Weights of a small GAN: discriminator norm batchnorm, 5100 steps.
Rows from block 4 of the discriminator, named by matrix and row number. Each number is 200 + 20 x the weight over the matrix's rms, rounded and kept within 0 to 999. All counts start at 0.
# conv: 3x3 conv (discriminator.blocks.4.conv.weight, 128x128x3x3), inputs 69-71, a 3x3 kernel for each
conv.16,200,200,200,164,170,200,167,200,146,200,200,186,200,237,200,200,238,251,200,240,154,200,200,200,200,200,168
conv.17,200,161,200,160,200,200,200,200,200,200,200,200,160,200,200,176,200,200,200,200,200,200,200,200,148,200,200
conv.18,200,200,200,200,200,200,200,200,200,200,200,200,231,231,200,200,239,200,200,200,200,160,200,200,200,121,236
conv.19,200,200,200,200,170,200,200,200,200,200,200,200,225,200,200,216,200,200,200,229,200,200,200,200,200,200,200
conv.20,232,237,239,248,200,200,233,200,200,213,214,244,200,200,200,165,200,200,200,200,200,200,200,200,200,174,182
conv.21,220,200,220,200,156,152,184,200,175,139,200,200,200,200,149,200,200,200,200,200,234,240,261,252,200,200,200
conv.22,200,173,151,200,176,175,200,200,183,200,200,181,200,200,200,200,218,200,200,200,200,230,200,230,181,200,231
conv.23,200,200,200,200,228,200,177,200,200,200,200,200,200,215,177,200,200,181,221,200,200,170,200,200,200,200,200
conv.24,176,200,214,146,200,200,200,200,200,200,218,200,172,200,200,163,185,200,220,200,200,176,180,231,186,200,200
conv.25,166,200,200,200,163,200,200,200,200,200,200,200,200,200,200,200,158,200,200,200,200,200,200,176,200,231,200
conv.26,200,200,200,200,200,175,200,174,200,200,200,258,164,166,200,168,200,200,200,222,200,231,200,200,200,200,200
conv.27,200,167,200,236,200,200,200,200,200,200,200,200,200,200,200,200,200,200,200,200,176,200,180,200,200,200,180
conv.28,243,237,200,235,200,236,200,263,243,200,200,237,260,200,200,254,200,227,252,200,200,200,200,200,247,200,179
conv.29,155,200,200,239,149,200,200,200,230,200,200,235,219,214,200,219,217,200,200,200,200,216,200,200,150,200,200
conv.30,200,200,200,200,247,237,200,200,200,200,249,260,264,200,200,285,200,200,238,183,200,200,237,200,200,200,200
conv.31,241,250,248,200,235,200,200,239,259,149,200,239,200,200,184,163,200,200,200,200,174,200,200,200,200,200,200
conv.32,200,200,200,224,200,200,226,250,255,228,240,200,200,200,162,200,200,200,200,254,200,200,200,200,156,158,200
conv.33,200,180,246,200,229,200,200,200,200,200,200,200,200,200,200,200,200,200,200,222,200,200,200,200,200,200,173
conv.34,231,200,172,200,239,200,200,200,200,249,200,200,200,184,200,200,226,200,200,200,200,219,163,238,200,200,238
conv.35,181,173,200,179,186,200,200,200,200,200,234,200,200,231,236,200,200,200,222,200,233,200,159,229,236,200,166
conv.36,242,248,259,200,255,200,287,291,291,238,200,200,200,223,185,200,200,200,200,200,200,200,200,200,200,200,200
conv.37,200,200,200,200,200,200,200,164,168,200,200,200,157,200,234,200,200,139,234,200,179,261,234,200,146,200,200
conv.38,210,210,200,200,233,200,200,200,233,200,200,200,200,230,200,200,170,200,200,173,235,200,244,200,226,200,200
conv.39,174,200,200,200,179,200,200,200,200,200,200,200,200,200,200,200,200,200,200,184,200,200,200,200,200,200,200
conv.40,239,174,227,200,221,200,200,200,200,200,200,200,222,222,200,200,163,200,200,271,200,200,200,200,200,200,200
conv.41,136,177,221,158,159,166,200,158,200,200,200,200,166,200,200,148,145,200,200,200,200,158,200,200,200,200,200
conv.42,200,166,200,200,200,200,200,163,200,182,200,228,200,200,200,200,229,179,200,200,200,200,200,235,260,200,224
conv.43,230,200,155,200,173,145,200,165,163,200,250,200,200,200,200,200,229,238,200,200,200,200,200,200,133,165,183
conv.44,200,200,200,200,200,200,200,179,177,200,200,214,200,200,200,200,200,200,200,200,200,193,226,200,200,200,170
conv.45,234,200,200,249,234,226,230,247,236,200,183,200,200,200,200,200,200,200,200,236,200,200,200,200,157,200,143
conv.46,159,200,200,200,167,200,153,200,200,200,200,200,200,200,200,200,200,200,159,171,200,159,200,200,171,200,200
conv.47,200,200,200,266,200,248,200,239,247,200,150,149,164,160,200,200,200,200,200,200,200,232,174,200,178,200,200
conv.48,200,228,200,200,172,178,200,200,222,200,179,200,200,200,200,200,177,200,157,200,227,200,245,235,169,240,200
conv.49,200,200,214,200,200,200,200,200,224,200,200,200,200,200,200,200,200,170,200,200,200,160,200,200,200,200,200
conv.50,177,200,182,200,200,200,159,226,200,200,249,200,200,163,172,214,200,154,200,200,200,200,200,200,200,200,151
conv.51,210,200,200,200,200,158,200,166,200,200,153,200,200,143,213,200,200,169,200,200,200,200,200,200,200,200,200
conv.52,200,200,200,200,200,167,200,200,200,200,200,200,200,200,200,200,200,200,172,200,200,200,200,200,229,200,200
conv.53,170,200,200,200,235,200,200,200,200,247,200,178,236,200,200,200,200,251,173,200,200,164,166,200,200,200,200
conv.54,200,200,200,200,200,200,242,248,189,200,200,200,239,200,200,200,200,182,200,200,200,200,168,200,200,200,200
conv.55,165,219,200,200,200,200,200,226,200,182,200,165,200,152,200,200,200,200,200,243,200,200,200,200,200,200,200
conv.56,200,200,200,169,200,200,200,237,200,200,200,200,200,200,200,227,200,200,200,182,200,200,200,200,200,200,200
conv.57,200,162,143,156,167,166,152,200,200,158,200,200,200,200,200,200,166,200,200,200,170,200,200,200,200,200,200
conv.58,200,200,220,200,200,166,200,167,173,200,225,169,200,200,169,200,200,169,200,200,200,226,200,200,200,200,226
conv.59,200,200,200,173,200,200,200,200,240,200,200,145,227,225,200,200,200,158,200,200,200,200,200,200,183,200,200
conv.60,140,166,200,200,200,200,200,200,200,119,150,166,200,145,158,138,159,174,262,200,200,200,274,243,200,235,200
conv.61,200,200,200,200,200,200,200,200,160,200,200,200,200,200,173,200,200,200,166,200,200,200,224,200,200,200,175
conv.62,221,200,200,232,257,200,200,200,200,227,200,235,200,200,200,239,200,200,200,200,237,200,200,200,200,163,164
conv.63,230,237,200,200,200,200,252,248,200,200,200,177,200,228,200,200,200,200,200,200,173,200,163,200,200,186,177
conv.64,200,200,200,200,200,200,217,217,200,200,236,200,200,200,200,235,200,200,200,200,200,200,200,200,200,200,200
conv.65,165,216,200,225,200,251,236,233,200,200,200,169,241,200,200,200,200,169,200,153,151,200,200,200,200,158,155
conv.66,200,200,173,200,200,200,233,200,218,200,200,159,218,200,178,200,179,200,200,200,200,182,200,215,200,200,171
conv.67,172,200,172,200,216,174,200,200,169,200,200,200,200,200,200,200,200,200,200,200,200,200,200,172,236,200,161
conv.68,200,200,200,223,200,200,225,200,165,200,200,234,200,245,171,200,200,200,157,200,200,200,200,200,200,200,200
conv.69,200,200,222,200,249,200,200,154,200,200,200,226,242,200,200,200,200,155,200,200,200,225,200,200,200,200,200
conv.70,200,218,135,236,200,200,200,242,200,200,200,200,163,200,200,200,200,200,200,236,200,252,200,231,200,200,200
conv.71,200,200,226,200,171,240,200,200,200,200,200,239,200,200,241,200,243,200,164,200,160,200,200,177,200,200,179
conv.72,200,231,245,175,182,200,200,228,240,174,200,200,200,200,200,200,200,200,200,200,160,200,200,200,160,200,200
conv.73,200,200,223,200,200,200,200,171,200,200,200,172,200,200,200,226,200,200,200,200,200,200,246,184,200,200,200
conv.74,254,200,232,200,200,200,200,200,243,200,200,200,200,166,233,200,233,179,200,166,200,200,200,200,200,200,200
conv.75,225,200,210,200,200,200,168,163,200,200,240,200,221,200,200,200,239,214,200,200,200,200,200,200,171,200,157
conv.76,200,200,174,200,200,200,232,200,200,242,200,200,200,200,200,200,221,200,200,200,187,235,200,244,200,200,200
conv.77,200,200,200,200,200,200,200,228,200,200,167,200,200,200,182,200,200,200,236,200,237,221,200,200,200,200,224
conv.78,200,200,200,200,200,200,200,200,200,200,200,200,176,200,170,200,200,164,200,200,200,200,200,200,200,174,200
conv.79,200,200,183,200,200,200,200,200,200,200,200,200,161,200,200,200,222,200,200,200,217,200,200,177,200,200,200
conv.80,223,200,200,200,200,200,200,252,200,167,200,200,200,200,144,200,200,174,200,220,200,172,200,200,177,248,200
conv.81,200,200,200,200,200,200,168,200,200,200,200,200,200,200,200,200,200,200,235,249,226,200,200,200,200,180,200
conv.82,200,200,200,149,174,200,200,200,200,200,200,200,200,200,200,200,200,200,200,166,200,200,200,200,175,200,151
conv.83,200,177,200,173,200,200,200,182,200,200,200,200,200,165,200,200,200,163,200,226,200,200,200,200,239,200,166
conv.84,145,200,200,171,139,161,200,200,200,224,200,200,233,200,160,200,200,124,200,200,200,158,180,200,200,200,166
conv.85,246,200,200,200,173,200,200,229,200,200,200,200,172,200,227,188,200,200,200,200,200,200,227,200,171,167,200
conv.86,233,229,233,259,200,200,200,233,200,200,200,200,200,200,200,175,200,200,171,200,171,200,200,179,200,155,233
conv.87,172,200,200,176,200,141,200,200,200,242,200,200,251,200,200,249,257,252,200,200,200,200,200,200,200,200,200
conv.88,200,200,200,200,200,218,148,200,200,159,200,200,200,200,200,200,200,200,200,200,176,200,200,251,200,200,200
conv.89,200,200,200,226,200,226,200,200,236,224,254,250,167,200,250,151,200,250,250,200,168,229,200,200,200,200,200
conv.90,200,200,200,165,172,200,145,118,200,200,178,200,200,229,200,230,200,200,200,183,200,228,200,200,200,200,174
conv.91,200,208,200,200,200,200,222,232,218,222,200,200,200,200,200,200,171,200,173,200,200,200,200,200,200,200,169
conv.92,200,200,232,212,200,200,200,200,156,200,200,200,200,200,200,161,200,178,200,200,168,200,200,200,200,200,200
conv.93,239,200,213,200,218,217,200,224,232,148,200,200,146,177,175,200,200,167,200,200,200,200,200,200,200,200,200
conv.94,200,200,200,268,200,200,200,200,200,221,233,200,200,200,200,200,200,200,200,200,200,235,236,200,200,200,274
conv.95,200,166,180,227,200,200,176,186,169,200,200,200,200,200,200,143,200,200,200,183,200,223,200,176,200,200,200
conv.96,200,200,200,200,200,200,200,231,200,200,200,200,200,200,200,200,200,200,200,200,167,200,212,200,254,200,200
conv.97,200,200,200,200,234,200,200,200,200,200,227,200,200,200,200,200,200,200,122,126,200,200,139,137,200,200,135
conv.98,200,228,200,200,200,200,164,217,251,200,200,160,166,200,200,200,200,200,200,200,200,200,200,200,200,182,200
conv.99,236,160,200,200,200,200,200,200,184,200,200,200,200,200,200,200,200,200,200,200,200,200,200,200,200,200,200
conv.100,200,200,200,248,200,200,200,200,177,224,200,174,200,220,200,200,200,200,200,200,200,200,170,200,220,200,200
conv.101,200,200,212,156,200,200,200,200,200,200,182,189,200,174,200,226,200,200,189,200,200,200,200,200,200,180,200
conv.102,172,200,200,200,200,200,200,200,200,200,200,200,175,250,200,200,200,200,162,161,200,200,166,200,152,200,200
conv.103,183,200,200,181,179,162,200,200,200,200,200,200,200,200,229,235,227,200,200,200,200,200,200,200,200,200,185
conv.104,166,200,182,200,200,200,200,214,200,200,200,200,163,176,200,200,200,171,200,231,200,235,177,200,200,175,200
conv.105,200,200,200,200,200,200,200,200,200,200,200,200,200,200,173,200,200,200,176,200,200,200,200,155,200,200,200
conv.106,200,200,236,247,253,234,262,200,200,200,200,200,200,174,186,200,200,200,139,200,200,200,200,200,143,160,200
conv.107,142,165,167,162,168,200,218,168,200,146,169,200,200,228,200,232,151,200,185,200,200,200,200,200,200,176,200
conv.108,200,233,264,258,200,200,253,200,200,180,200,200,161,200,221,200,200,220,200,200,226,200,200,200,186,200,200
conv.109,237,200,200,200,200,173,200,200,158,200,200,243,200,181,242,156,179,179,246,200,200,200,200,200,200,200,200
conv.110,200,200,200,144,224,232,200,171,160,236,200,200,200,200,200,200,174,200,227,200,200,200,200,200,200,200,200
conv.111,237,282,200,237,242,200,200,200,200,200,200,116,200,170,160,200,200,174,200,200,200,200,147,200,150,156,200
conv.112,200,169,200,200,200,200,200,200,226,200,200,200,200,200,200,235,200,172,200,200,200,177,200,200,200,234,200
conv.113,311,291,265,254,281,200,263,251,242,230,200,200,222,200,200,240,200,200,155,200,160,200,169,179,200,200,136
conv.114,200,171,200,200,181,167,200,200,200,200,200,200,200,200,200,200,200,200,200,200,174,200,200,200,200,200,200
conv.115,200,200,223,200,200,200,243,178,200,244,235,200,200,260,200,200,200,200,200,141,200,222,200,200,200,200,200
conv.116,200,200,200,200,200,200,200,235,222,239,245,249,272,268,249,232,200,200,200,200,200,200,200,200,176,185,200
conv.117,200,168,200,144,142,200,200,147,169,244,259,239,262,225,200,200,232,200,222,157,200,200,200,200,237,200,224
conv.118,200,200,200,200,200,200,176,163,200,165,156,170,159,200,200,200,169,200,238,200,200,200,234,266,171,200,217
conv.119,200,177,171,200,167,162,200,148,136,250,200,224,200,200,200,200,225,200,200,200,200,200,200,231,200,200,171
conv.120,200,223,200,200,221,200,200,218,200,200,221,200,200,200,200,155,168,149,200,200,200,200,200,200,200,200,200
conv.121,200,222,200,165,200,200,200,200,225,200,200,200,200,200,200,200,226,200,200,200,200,200,223,235,200,200,200
conv.122,200,200,200,200,200,149,200,216,200,200,200,168,200,200,200,200,236,147,200,200,168,200,178,200,218,213,200
conv.123,191,181,200,200,244,200,200,200,176,159,200,200,164,200,174,175,162,160,216,235,228,200,200,184,200,200,200
conv.124,200,200,200,200,200,200,200,200,200,200,200,200,240,200,200,271,200,171,200,200,167,200,177,172,200,200,200